Weights of a small image classifier.
Model: arch vit, num experts 16.
Data: trained on close-ups of made-up surfaces with and without defects, 203450 training examples, 5.7 epochs.
Rows from block 7 of a small image classifier, named by matrix and row number. Rows with one number within an expert belong to one neuron, the router's apart. Each number is 128 + 24 x the weight over its row's rms, rounded and kept within 0 to 255. All counts start at 0. Numbers have three digits each.
Before each expert's rows are labels from the 100 images, of 14976, where the router gives the expert most weight on average: "strongest on" is what is common among them; "colour at peak" is the nearest of a few named colours to the mean colour under the peak. Only what is clearly more common there than usual is listed. The data: close-ups of made-up surfaces with and without defects. In brackets: how many of the 100.
# router: slot weights (model.blocks.7.mlp.router.weight, 16x320, trained with AdamW), inputs 80-159
# up: expert up (model.blocks.7.mlp.up, 16x160x320), inputs 80-159
# down: expert down (model.blocks.7.mlp.down, 16x320x160, transposed), outputs 80-159

# expert 1
strongest on: crack (60); tiles (44); wire mesh (30)
colour at peak: grey (62)
router.1:132147104095114129109150142151119108136133091147101163102094131125131109134122150122118124158120132097106145127108132145139154150134148132139143107174153097150168129131130104125077152159130153082127109149074120124141120100101131145148120105
up.0:110147180122127110127137159105169141162137164118112121113135094128139126122116124131151142146162110137095163119115125125164119173107101163110117162143150115131158160121082117117098124126113144133126168144106117127073180109112150098151137137
down.0:191125106122125131155103074136106102123120119136161133111098145088143116112145178139152134147120150174158118154146109129136106139115094129105147155125100120124141120133145162127133119125145150136113099152093150132134148136144149114079151123
up.1:124122135149093109126143149171103167098095156110137128140155130091139112088123139106092110186134097128121116150157126145182090137120117106135087110133126124105141109099123142130159144125153120157123129189133136145123212163159156137149101103
down.1:191115146100119119105091165113128135106077145139196121158139172121125145157113153163118125143107118101105152127126124135096137113107117169085120119122148120153135143127154149158115114138141147152151147076149131097123098040118096126163123133
up.2:123139077092106132130115102129094156168156131099137078129125159106157114143126120124101144129118124146137128106122154117100081147134136095164133099144138115129132160111073090163121111141126147113130168079127101125135097093117088118123141126
down.2:120123077135136133137120147152155161119143132082141121146138086117104113126130123139161077124128128162125131093122155085135089136154126143129160104150138130100157147083114083127110135137124138146128141137130131145160141116141129166167119111
up.3:086115133143113159116171107154126120118198115123139094164107094144142123140141107155157098096139077150152161114121146129123162109131131149121122089135159126153106132126156135148110111114091155141155146203131108152105135121146155131104121133
down.3:128088123101127137127098145112146099064144137142069129128120146097120127114159125122157135144163149093123131115156119087124092119137098137120159133129131160136104150125115135126142081153157125105098147108123173152147150144125144141116122208
up.4:103143098101158123126123141137137118101166146161160105122134073117126164103095189111084151141127053117174138107116131157122134140155089136149098126116130143123164135101149140222145121121141122126155120108103142156138115130133128122140115133
down.4:125138132111119160128127115119104156134143121108097131120151118099063128118165158156093130091128134109125160108100096139101126168088136145143098131148132140152099137185102109095105122118129147111115130080122144134116099115105140158146120150
up.5:145089128123143113149140133131123133120124123133110119142132083136132130123128110112133117129160096106114083145128105129126087124099152121096127114098155133095135100168131175154126100107135091127144149110094144145142112130112111163125127122
down.5:142126096108148157165132156155123109128152102109079116103180162124143130128143106152154156159165151129101130121125146192110120131118113122153191118144109106117126147099116066122154122069129143128118154102112138119119123097108160151128152161
up.6:148106094109130111106185066141115104114123135112117130148143152125145122091091079095168138093095103103169105098092188147094105151107134119165132085170136122141149128110148131145135151147113157126123117109108185118075138135113129119127157144
down.6:134108125113122169140112114155127129152108062146129128153130123118139164165126116144103149115179120123115133140127152099126155135141106138109141165144087134121155113164107122140127139111142142138157143088154147136132169156123105147152155157
up.7:109131172123166135141134146143145165075165142124105120125155152150098114114152109138083141164119132089112110164154140130159114110137129111140148134107131121123080126163146136106127142118112144173124075108132128120146130142119069140161137146
down.7:124151111139141104123172138130139113148116062157084124142113132159097127149117171125142097184079107138120112122133113133147165115113109152140124124090115097148132158122130144113152117111118105115127109138145135110174113147132172120143121160
up.8:136085148110108143091168084115113079158148088139136149129121071129105120106121092109194133098176126151173117108133110105139138125135073106135117124146155092130138136112127147075145088189125120122154163159087130104116192110119160136138126131
down.8:149095157110108080137142105133118090148112135170137113174151142129125133112156109136098154149142118106134163132141093115115155165117152138112125117142145071126135131155145126105113062113144147080080160109148145172136109169110093105126147139
up.9:103115110127164091136160168135137092176134103128131132153166133155086133144136120106125130166122145159105095119165102113107106141104032113098113165133088169144127174106158108139126131108139187096162107141134132128107147122137073100104123118
down.9:133129115140123106157169146128130130158131110115161123054089137128141123115139123104174107137147160137129077129103132139106118090140159098137109108163118118130141084115150117133170172101121137108098152126115139150116139119155122104153109065
up.10:161111117134116123149103128113058125132174141123106137126128111137114154142183132137083145134151112144118136150099106085129086108102130103106151118104133120124136121133140128156131132102150064115130133137161129144173082161137140161160132110
down.10:124109118105111148109143130125134174133136153126108107131124109083147132134117169130113158140133102104159174104161135109111158093115129148112141104085115109089103143120094100116153149166096124115108163159126156162148135167135168145128131113
up.11:113138133114111170113137121160092126133077083128109110089123112113137124135125177175130101114073117059142110135124117169141089202118125142131136138129159115118116124133136119100160160124129155138141098155083176087139124111123112146098123124
down.11:117099122092153078119092129105127138069144155112130113120132131113138125143145094124140122132150120124108104146146112164154151103136158102117107160100146100134097145079158120129133140115138050132106107121094149155110113127097109130118111159
up.12:155116116146120092132106123151133133113127153126151122133128105112126113140149132151109099150093093157148109118122161148083110151109095155154114132149158123108135104116125145118130168134112125151136136156131116137127093146172152119112152134
down.12:160138130101169180176117138146140164115112107143152125112141109117156147159169074104104118113107129104126147106083127114158090166100111150149148149065110125153143179118120109125136114123177114114137113123168150088125113131093140133128107150
up.13:112187149148111147152141120144141117145128137146145145098133145119126140097099139102142133083134132141123131156124126124159168129144140106109136123108097143132126150132157113113144132108122123146166146116153122125150126139108147104129108118
down.13:117087187175118130178132127145133147168148124129121143085135099134121111154097100123115106153138111097138087131086145111081150110139123144159138116111135174144115159130109149119083115104114143110121141124166130108147103112130128131110101108
up.14:130112111094110100141107129144169124151163123132089159169127114121113144146128160153124117079150112116123133124141159136144129162100118112140121128099147137116110137138116100111094126113180126116126111169089155145117127115137077111160133122
down.14:139160116156164131123121115105127122131100143109126099147075104122121112142129115073138166103120125138136117099175156127085103136133161137124130142152075178153121154134121137106100160154110144135105117146187115188177113138105149115123132102

# expert 8
strongest on: stain (100); circuit traces (45)
colour at peak: green (45)
router.8:114126146158108125149168111132113137125073132142158163096164115126160167179090098172130152142112120095101152098105137159132084126180135143153129175078124142089158143099102119163106100109166080131146146089164183103149120120117143121107132164
up.0:113141100103118130144154130151145140117112138095139077144092180134187141130090164153119146080100134094149106104152152103096151136084070084098060165134133116139113121131115119162102126105124107092139134138169160136152124129083111084097155132
down.0:127104085118130121125121112129147155130151101089126126117143154138141140142087119138110136128152175159129133110090116148152154127139120097134158119068165128132125157152141115140131164102141139150151135143151120123124102171149132152135126147
up.1:134122104122135103113099146090118097148132158134128113098133164107108117142159116105144138125108131111104133106176156115180109140152068146125139143118105117122124129142171110118140129146111150109086127111114073121131147173159133165082087127
down.1:077125142182133100132079116121158105109157110140119202157118099113118176121134153110177124122101103137146091146116141136132102101133109162123164110138111142127145125127111136166111149154131145130147146168128100141145145095096142140129093109
up.2:107130105174119131090089097142141106091108150160160159121145163138113109149151086115182109132105154138156103094148166165118108125161053149142134118155117092160139133092104139177111144169121149128152099110123141130146133136123176115118095112
down.2:170134081111116131106095152148135178138138139118145105119114100085153164162114145084174146104181116143154167133103116181143099117081193156158131107141083131119185123155167140127134165115111144132113155131127105118138096130130138109137128115
up.3:134117146155117136113142140127175125105089107151128131131128147136151126139169121127126141118139162099173120142148154153155125144174103105111143129121129080129111136110126158118112116142149157129091086130127165156148121145136111113136137134
down.3:117156140165136146142137151145107086136113123141165140111162109100151129146146136158134143156145096129138123114120148130104129169133135125162135131101154139131130135135140134157163091169112141095166174141137132136104093114145115127135125139
up.4:132095095124103094094079129115127126121117182151143145154097165125142117128110128146144108112112147135177140122143107118158089129119112118152165141122087115134138109121144089112125133164111159151120098123097123140112107191145129145091100125
down.4:150084192111159120159118184117188162099150141114140126092088161154140114145124125059148141160157089169148124136110134150114134127154075132107119117124069173081136105149161088162141124138170171081122118195139180163111160125124082093112089107
up.5:164105129144121123128143210132141111168135120104181086138143100157132109127159113095140141109111124120183106136163092110131134156115176164132133108103176127120142192140134151114105146152146136118123126174117129128122158123121130147101143106
down.5:125126135140107120133109119148131121085107149081160114108118126081111124122146124118176124154146139180109146126136128132144109152089196151170169137156144133173121144126098103103157116197124162176119121127077136135107144146130104172115170180
up.6:107110108130095113107113154148097115133113127113117097116101100131125092117175139126111111138175141162146109124116137119129130139130138104097110168140146117143136121091122148123097132095125094135130152189132114149148134147134152107116119102
down.6:133151151132181126135126126132133104103125150133182135155141178114124103167136135100133163074163126086113097123129133135140119173163190093095144109150130116097171145117124124131163131117103159127118137130134109115127101099138155119110114187
up.7:136095144149110109110151140130133100101145148138135101147103122139145159093106133115168121160154105137111169144162146115118117089125073111172147133102096132124156114108158123101157130145111122124108137104115102148108132170083107132105154133
down.7:118134107125127127131113107107125105121173142175152129110110092130134170118165198111100149136114090147139073155086128129119176100134116134110175127171147136115138127160154123160074124129118101125135097131131107111120165131088123137112123141
up.8:113140130126163123152103115130129129158165136131154128130141138135112139119156152159090131109152119102131134146150135143162097099144075111151132117111114101130129114161091117146120144154172183129169102117065124114105094128104168110127155136
down.8:101139129139086090152146140096140132111106099094136121120055204146150126103103143143089122121125132154126131121120107167172123128132065164164148117130151128127112119149158143110119127119115122161127138118113121105120152165128114133122140131
up.9:108165112112147091111161107124174122137118156119123160098105104142127144165138109110098094146133105061178180143153102107139156129118152119076128125122137146126114136147098124147142149129127106143148172101125165139113118157144112131133123112
down.9:148134163160088144145084118102126124130139145141175142155147131169117186109141156125142115151118132146093168134111109115124117116115209157116130109149157152132139148099119140099130174146137148141139170138063185134110086121129184106125153167
up.10:131081145160170110128119114125121104157139156140120114130103072111154114119114110084109190152145144138126146115125092079123168105145103147109160161120109132149131078134143103095100084146140118146115129119135129181135136159114156141129128117
down.10:112145101112149117121129146133100153121181108116135116159141119130112109126145162136133144136126180103149160081118104137115108168115115163130126149108156149124140124106134108090157145133116122128142161125086177104118155125122118106123131133
up.11:134123119123174147160166132139126121067148135114104133138128110133142097134113133161168118143080166075134124122113128132106150098192145145139136140104158096103153148136099127148140135185161101140157150136132128075161105132130116139144117121
down.11:126125152123119132151159163132091145134131140131154131112137120152124111117128117125087134130134137110088156126119120123128088143140255129077148176129145113139122118177101116126127150085091118115146134151153133106163134128147182134158125179
up.12:121135116155089135171141138104133176133132101143155136104136113108138088149153126165096118111132113116148125108128167151178074119128114098124121159084138158138113144132089121150123118115139119121124148116117161107126137087107120088125090119
down.12:122102139124118095100140132132113091133107210133141175130145130158132105102113101113096137099117097099122125106159095117126115123176215102128103104145123109066082126092143171123073116120129130150154123079116125129138139132147135134118141141
up.13:133092154148139137116180141147113131126136147127099151117211132085116139133128132130133146126120134143104111152071135107133077138133132136140124137136129141090133101120139131164108127141129110149144111140102114125134111105141128133124096123
down.13:140156096163122179115086127173147139141136119087110126169096048115128116116129154150116154134148141104114150115146138139108130087151201074065121160150125122138114153099132128145089156109111122102087131154111146162133103129136108139129082132
up.14:128125149114134129112158087114121128123118088135126119165155154152150136127105162101109130125125112132100175077085100133087100151145126135132134115108158112149127158101110109164096179136176098095113116159118182117141138079137151074146121122
down.14:149180145155129078160144142114105139118106165124121086122133114113192109129132110110107089153128151094137115098133118150143169157126226116151107103128123140108107112120128144097123114140138128120147138161128121140147100140158139118129159140

# expert 15
strongest on: leather (85); no defect (75); defect: none (75)
colour at peak: brown (97)
router.15:117077105107160121109115120123145097099132147123126123160103123112138134118161161126109161149131074119129140166169131108093181116135134123130154115118138101109120146093124136142155138158144126156177135182151148143128140155134123160132143102
up.0:160142141118166131156128152113136093151113093155167179175145124121148120159126134113125172103116122118139124118139111137142118118129089145116122157108125133133070112091109136128167136127139149160088124086116166097125109110116111082127149127
down.0:136134124169093124121143115110121176129121149132100129137122132124105134150120142123097109119137121138128109143130123130127115101133105126149136143109157109128175128101136140172076118121131112111139159111084147163110125120151120121150116118
up.1:161164100117113102143145124082157141107135075148086143113114138115145147104129134165120128123117117161183122135122157111128120171149079148147098103140127146132121156139149114101156176111142153128115097131123121107149116129126124129135116103
down.1:107143143141125153123120114156114102141103200133126103121101159090106129123117165126129160122130147092109131168125122104127144132132203087131175134109127148133133142148136117189122094160150122141105121160109111137149151118138167142098123116
up.2:096186153066104134145129140114125150117142145117143114128154118140126132121155106148149144153106151120119112103168075069130121167140094168103099181084127129168164113148119094121095125119131146111157125093095086116101122128132151111157119154
down.2:140130106152147151123125132175125151122178142129132155153126091136113106123145148107129109138137118142171111148102135102106129108110106147143171126103131121140088161128109108138113137134142128154134146172131168157114155100131128093127135118
up.3:146140110107129121146120103143161127139103160166124122106151116076118140135118136149118126127120162096097097137130117135103106137123158113112068124102158125112122148140127103128125107121097126152095132111172130125139154112122080101140141117
down.3:192119173116139154116162128131081153118118117092122123112139093150115143130175130129117105153133107124110166100093133158142143118141146147157138131126135123177101149118162131123140170113126148153131138119110106155100138127125135097153119147
up.4:167121126119085101140113130144127131112056136171113097147109082121106131196150171140132134144187113149097141143136164139125104118152120141047138098145089132122175133151121171130104167144100114142123195100154138140142138134140151112114127124
down.4:115109102091233129128197110101132115121135125128166160142145142165123124112161133139119118100146141145152097172103106122128134100108123134124134144101095128107155122135122128108146158120111136103079151133092115141152143142128149123150130116
up.5:098130105102177132145113106116129144140163135157113117133111090143128100102102103097115127122072117130123121105138143112110122116172112141121112143087162111085105102100170100176106129149126145129101148181129108128124158145149087137151165092
down.5:151114156128095153116097103122138107107094140139147148146202135147149155169125113120077115156137173080124106154179138116122131095124217104121101109144094130133125146115142137132122108117133080146145120126119122144114109146147153159126113119
up.6:130148145076135124123131128055067134137142114108085151144120097140136126106122112103122106136184110091144142117087117147131131143141119134125080142095088136158134146104140132153157160147126137152152161165122171153104115112167095106123117145
down.6:135105154126133161125140166131165105131155114166132154123122140109135124123125075131118130073168150122088146152132113138135142077115077122125129084081147129131127155095127128102113138140144113129190067106130069096119109118164100078129119146
up.7:119141125144099146121112134121132145121167114077143143135096155154105125120159106130137129141134084137111143129155135102132108140097068118121154165147097140153170117203110127170150141140089121095137112060169099161109142144111182145139120111
down.7:133086126134123158168113108088053140109143146089112142161121115107166143153122124147113155170132092119162173158093133149124093146120088127137161157104114112095109122135154118124104103152136161152119141120086152140142129184088162096113135156
up.8:094171164105119143106138121129143132151128135118155144116130146145144122129138153124152168125125126110117149112115146138151180142148132141146098141178069105122134127129158133149170107130137145121095101109188101099107120155142099150127122143
down.8:119097119193118117130127184166152124140141138138147121128149082082132103139095145117127078120158094126163133170140135102132137111164162109135101135129139141159094108126135139127131149141144118129078132094122128130099124141094116121145123137
up.9:110106144158105186102132113104142119144082071105111125119141143117105115121103125160070118125107126147108134122122144113123135148123145148119114111162128131133152152107138119115129107176127118137110119098108162088120140126129094108103165101
down.9:126134133125152125172150101111098134137155133110088101116148112165089125138129153123124127112175114117118113106119136143109172161128162126090145071157136135128127129146146136119126126152101151161116117112167097130126117110124131151135132116
up.10:118127132128113097126102135126115135113148075146181131143148116150121115179114102145127136127107124127113126165113146141103075106107118126106155118107149152123120111107113133109150082101112137151124172134061115141134152097097164136135097134
down.10:138119154090127152123126125110152124082138161117161128119129119162111114144124108121173111129103154171113102128125159133119135152104161165112088106159140159118139068144136112148136109104126090116135149134151132117161141095128124103088141137
up.11:134118144113131134131149148129172109117125119142119157129129095161088122108091139136139124153090122102139109136099172097151130110148141147143151079162105142124152143139106137118137150114122145139152109180146092132098094120135140134112110096
down.11:144145140135125107143125120136176134141134154137121125158150080161102117112144108125129116130147142186139093112140127084110106105144069119074113103134136132108124159104154114148141162141106132122082081137130140126103134121097053142158117154
up.12:141121086101110108174141117116151099130141093155138104185111133195116170128144144102168139143110129106126123128133135134090063144138087119131138138110103118135155158152146133125088155100122108136142145132134100128123128097123163132183140129
down.12:129141123169173156134111141118123149112141113132181102175162131121142107154123120087125121137164102122120085143134109139129138118126106137082095145106135132108166164159115125138117120152126140156122171041137135145107171122119154112109105139
up.13:115145092111113058155164128143152125134125121171115096115100095108111137153159155127109115087094131129128136155111139105116152099103143162140098123138120125102100093104169123088101067124119123133184159153090115091113106088137145121136108098
down.13:132143120161176137137096082117123150181113119113137107117121150075115087154104108157150089109157150103130088084110108160132093166177114122152184138163124134150125109144147121144118116148123138106162125111093142154132141121152109136109130085
up.14:070104126095157162080129097142143110133160131142146130136100125120154088154170144162078144113114150100130105132119118145109126116097061104123114110171178111133123116136159124157138107165140098076099124123118115143142101189127153127122109111
down.14:129125113152128119112097159136130141099142145111118120142137144089122137130114120124126102122128150130145112129161099134196143078079101129133181131153124156114117111133121127102167106104122152181114137112104143099124144163155110091123169131

# expert 6
strongest on: no defect (100); defect: none (100); woven cloth (44); circuit traces (28)
colour at peak: green (30)
router.6:146153098108143099149105107132151135093107128122112128146099184158121117186158168118174153111132123143120182109143149124089120140130091108123170146102083144166163137124108086107132158127096156083120150104142146133143114120112160087119109122
up.0:148161093126140161109163145088136138147121115132092118129125152084102124124166124137096118145128139161155135127109137133161164125131065145111099123110129130136147159145146105098114104118114090091146139102158130134139139145146111103153123149
down.0:145153127171080116126149134103141107165138129131123113158158128166115123116093132156131062081097104141140103123121138122134183147125158072114114103156161117140110110148086115103103200126112131104169113162118143149130109138139121132154126102
up.1:134167132068151109109153157104109142133090112144129135141129056089141174114147091128128123167193185149138156152166185109122121120163137138145107098121131098123118127086059147150092121132101109143164089139114105109163162140135084109128160085
down.1:135132174123126155129157126113120113167084181115113081091135144117115155108059103107108116095106112131143164156111140086121126136126140168094110123106111110132151162103133153144102111155164117136089139132112105114141092174112136150130142156
up.2:105191119135136128146079132137071135121120145110136130123136128121160139166114079150117081116096070122107124176122108119139129120140157102107121080150121113145094170147143115141146122112086095129175105179099123142109122146110132107125092109
down.2:116063152168139106133105147139149137174108102113130154126110119121164108094121124104151124112140119149134134110112138147125107108118182096162116110132129145116124130163105110123102155141122109102113135077151153136134098133148116130128140123
up.3:125185110141101123108163131119111142128147123144120158098127128156143163143129160152141168153149141139132113111153098115178089112127127165148124107112127131132122081131152144128114149157150133114119140082129110141083136125093150121146132163
down.3:130133084101156196124090127114120137140146084122119121139106155114157106119161130120162137127111130097144136108117127133116090114139092097105111133137145130129115132161144164112139139123104126133103140173118129140150156101099154134148120124
up.4:124112165159125128140146141144126128061123128132153125150104136129131118148112164115153098115150085102135104147130143134094125153121152126140127120100125141117138127154098080112105100164142126112074097105156168101136124118175155163139132113
down.4:126140125120142122113132121145119172189120136149163112119124074178142146121134185117173112127091132176130113118097076131113128143155160152102122136198107104107120100114102151138119081148169159138152108175136108103143125131126098147136118120
up.5:147133130084180098165155138150138101111118161151106152152133178141163113096084163113105115127138102113155137169142145106143125156121136133153113128135109091143138135083108125157150129136124097138145099162158125141138110133148169082146146128
down.5:109138123156126101144151151132179136106138089107088096145115138114147120152134153131134139155121120086142146118116167134153137090152088152144167157118117133128126144127150113094121130111108155116117116116100138186089162171138086158122170094
up.6:107118102098111147140142112090147165148095125122085159078117188117119138111145168161124156066127145092074153135092175142115112129125123140162124138110146108134101104115112136115150144139157142123145139118105121121108109104127147066097117135
down.6:137115103108144143160120151135121076143081161103149148180125111111170105130159167142122095148141107125107110173114088115123157140138147115100156095153140107157107161147131129067151138134122125076084099139090167129155140138133158103138106129
up.7:149156092114112146127170153133116121085139104103122150136178105056158127130134086123139133134133114169139105160145169119141078136104068139123136113093118130137086129144127123152133161126158139103113123092129162146072144109135116103145131154
down.7:160125174164138132119145117145103139117130139115097163159128094086087122143150145148116132142097138120122136092140117102112075115115125109101103127128117109137130115104108126144133143126113121072119076151162089155112123159115119101142111131
up.8:117129128103119115123182112115123142141120133139140088160102135101108155154157122091085156170121139115113141121108058113136162110142124111105153151138137128125139151123105107099156139138141132114170117086149103129103139102124131119166120115
down.8:117093119151174130079107148104149130148162116113119118135145114157098125104045109087112103137135134132094122128139157130118165135142150123146084146147128174106128096099108096132099156128180107141106106089127137140104113101102112159092104134
up.9:136130111102143129125173099138149121098132167124157158148113147122119126107137177115137114154149083128129149120156151130103145152160137148084155122115143113132096118099144118163138149112124126125149143127159134109150132143082144130123139143
down.9:077100141136158146181079195124100196126138148096129132128126132102197103123147150154162096106111138103132149137095100120102084114079055172136118095086096161119125157109145149089124137078147133112117155110139118124144122151134177130132123122
up.10:094206132127148131153093119133166122143162151146128124105136151168128137140163111136135107144128124170128132142125183152119127146131114155129097096123131141103137121139149129109099115111115104174136102141142121107119119106130125148144094141
down.10:093115154101138187158126146086106108107146118121160139135148135092138127080148120166123112138135087097144108145140114161117135113151160147115126151131090137109158128102136120151129130101108110109143123141148105091102112137106103166112139130
up.11:107123152127118140131157119117114139118137154117138102174106100113127114133117124133109165098176112154077129145147104132175145152122146133131132128115148140116142165098096154109112107151093106087151112100164116161110109076100116121113092142
down.11:138103112120108096128092142114145097083167118107094095083135106104106098135127152088091126157129128104103134148105127109134118137124126118110080114131126096109107106122145137120099107124118110131093115124119107138106109118127041165132121096
up.12:122153109094118187133140110115121146071123154127104096115136155127115144151181138101116131142136132142146133129138113151135142134110134096123079131119141184120143121121171136130149119148144147134153105137159140137153132168150126136101125084
down.12:138153159118137100137165125135134092152149082129107175132145153067146113123117067148181088135120143097123117097165120111126159153120174113163079157171174127135079154121107161140173150112113114126100122135114092130109159120113119130120142117
up.13:148117110130156122143124157134155144135151147090099112163112079113146109133148144144119136173126127109099154134091099107132151139140142126143123122136062120115096197129097125149107139159141152142116118106141134109151121131120104140168094136
down.13:137128116145109128106126111104142110141125124129146136171143086127151123148158135153083084114133125117081105110136132161162143144079203142140097066106113179105119116116107145096075120154102143065175111122125139120125150131172108118117130120
up.14:115123102103127155152148109117081138139140071127086074134144132142131144150126124136123153142122193111151113163119154136098136053148146132117178114078162091109100110142176134119116135072104121101120165165122139110143169085112107155139167141
down.14:111187156126138184102097150145142157140109153109101121118137139108125158142084082172179124111150124125174119136136145162131094209129146108114076117152116103136148107183133124113102144157127147165120132157153110162138122160136089150117140102

# expert 11
strongest on: crack (73); leather (38)
colour at peak: brown (68)
router.11:115083144105108133124130117139123132147104107140119134115129085143109156147106126146084137146157100110107115126116151141151136084135138139133151088118188085103148150093160122148116127124105121136167164164111118093143109151135107132154057113
up.0:104115100141149157125115161132113143119132091131161148147107131131138107144164173087163121092123123114135113152103101142117117140121116110154114098171131101138168113152105159146125159127114079137118132114100138112087130106145117125143159102
down.0:108116156115128140126126101125106119094119101158123084118116107137082103119082143147101100143142120128094126095116120131116124134140102190160136106097104135163124089130125111108153098166131157117080076151118099132082119146134160118110134171
up.1:131120104162131134110102097148124128102164128160143126127133109156129103121104131066134134106140109118111145157131114121136143111106172144136122072108121161115140147131150110113155083116142113126129132144110145150149156134158093159066149152
down.1:136106097106093149099119098135156107128128123162139132089197171154114149111129096177141140053139137146093120125132148127091106170120150109158115146051098097116123128125159147179104151103112116095154117108165115153110135146131102119162144149
up.2:122089115142145133139117104111101144123105105123140127127085166106145173142141157139099087119084105143114131159137127107119123123075145106127064063156131121124125133103127152142131135187128156125133123142136152142197119174123134114166074099
down.2:172146126136154138106123138132139128160081153117122110163122145141069143145107159128162141118105141118146113127130122141145089160124134145105124169137109169155148134133087122148142121117145153121152131073142128124079099124117100152144107083
up.3:145107111108155087130130133134166127122138101144092139103130083142105134133157163090110121132148127095140157125120113091119166143151100092129175110171116143109119101119106122131105126073095114134134125143126111113176108094098183138115098128
down.3:104112111122125092124063115116150142122122155166181170114138142100137178149145121109127119104135113163132126155142154113139135118133132083105122137142103116154132140128117121124119104101108170144100140129094117127103182093111128108162130115
up.4:142137192142129142091136138155116115147112107120105137169141093057133156114147122108148130121110125119145159147160083074114198149128098142136121130123157139133145103164121117105123108121111128116167144154134084162113129119119099128092104137
down.4:148126112142129141130119103116137105132108148167170104138138163112098160106151112117100129153113118116099124141159174103119115140150145115096130171119121118121148135155165154129115123122083114155115162126133121157144125159146104149126137107
up.5:158143128120132120140116117130134132094155143151135100081109110166130123145133129077145127158132127154115102149094188135129125136104184116139110142091152138132109140113102123117167147147107156141188170129152111103162139139149095090113136116
down.5:130121093128121098122146104155142102123122129127098180150084117139129106137142140159077147115140143073102070132175177124129090135129134131155131130113135102105097129133096100148146104114134133131128190125108158117142141148134152125148139136
up.6:118104144113110171108108121114120163158130095112124094085163120132172111139102120100119130124117136134146105106123119108114135114159180093149126110126130126148112136129087132083123148155125157113143185183087153148131108117148085123146103123
down.6:139112137161124102146118137118142114088098110078123123136114133141098152115131145155159113111135128094099111116111141123102107151127107074181138133121133120113119156130158143110123142147137159082139143107126135141157094126142102127145113066
up.7:147137119097097123103138161137125145121102128140124108122153104123142112117155140119071099114101097111150193134068114121114133136155112112129113153161138124079107104096138142165098127137143157137127100089159099145143133124103146125130147147
down.7:122125138137123107109140116111108153148142112173126094123108174093134119151119115104117125136113144131203111134114093129125122099162190099141113135138123148133137122147094121114145121106138140123118119119071138168144133145126092135136106094
up.8:107102125142131105145122151156123187105164121103157151162154091119146114150143196121126097138129092119089140101089116121158148116125161163110109122135093142124145132115102119137084115150133153137126088122116084151165119074123124104114111094
down.8:183140124100133125123102093121127122163131139105119092096125101120112131147158164092155163117130078099103112131138108154152084111113131155162123140122120094134120133122142137123149146156158162158133134160137163113116124091086068142109084148
up.9:127091135142131145127187116120094131157127140143116120125137142155107155127145118135129138100122115114128089134127101125136098119147127120139130166175117136127146112140089144129142159120084153127115102134122137122150102138087121119147085157
down.9:111131153094148158159124122119125136113144094086142115108158100122131094172151118087153115113099140113146141133137143133122098153087130167133144104084123142137090116168142187124127130121110171119105139144122092173083137132114105146120155138
up.10:106139168095134152113153138135108162153115119097094144152145172120153144131126073127091110150119116105148102105115118090120107120159182096116148142136127120130113153161114083116136164139118122133161125117147142112123141096114104122157133118
down.10:125149138175145153094060160107125152143136114135189145106167121130116086107111126128127130118089158162153145121131123124114149160140109160090110136113102167106149132135126144118121125105097122183139129105148094143082098160133162083128112096
up.11:146125061091155137109133131135090105113115108140177173113141171195131154148110143178081147137100141092146136118072153130086165126110087137123144131174139132123110143094161131094114161113101148159123135143083127119119124142129119125132128113
down.11:190159124183144173157153142124142122136105095115074136135131112106098116153150123158157151142085143134126114172099119119202151103115159167083140143128112114115101109093103112156103116138123132111119137151096088135146101130122147138111162131
up.12:101115098120125178152118146121120067134146146131143150111120103085140118135128115164171150160152097149104085123158138145127132133120143125125116142130099122116122131094167116116111125113059121125125120111147129117106136152143112149131141112
down.12:129190127110154147081138137139090127131171178115135119139136145155136081143103119146120127128140138108106134116095091118099139162150102077130141101156097128138154128101133109156099151145159117139144089092103100125115160125110137111133101190
up.13:161141159146113122084146167126128111123139115106161109152118131113085139080148108175124058137172143125146105120122116116114104112155137124134122107138165107141098101142106117114136137157158127095122136129113128121156093117152143110146097102
down.13:149143084148119104092137145103111130123187141119159088170169121124110121116177071128167123134147131136128110187151113161113168114103138116113123160125123159102142139139120150110160100115156134143110156131117149132122131133172162140107133156
up.14:154165205120137170140137101139151137120108155123139125106118166123110111119151138138132154101155127108127157150112160149099095123143134106157097140131125123148129115195124118152109149132134169104134122138144143138133125110134132106132135129
down.14:161139103095152129113120140132126145102149117132152096120153117145117149153146084125144113154118125147132128133126097101094121118160155119121157113109151100109127137086120164121127080137148144126134141072096095131107142135138141127148153118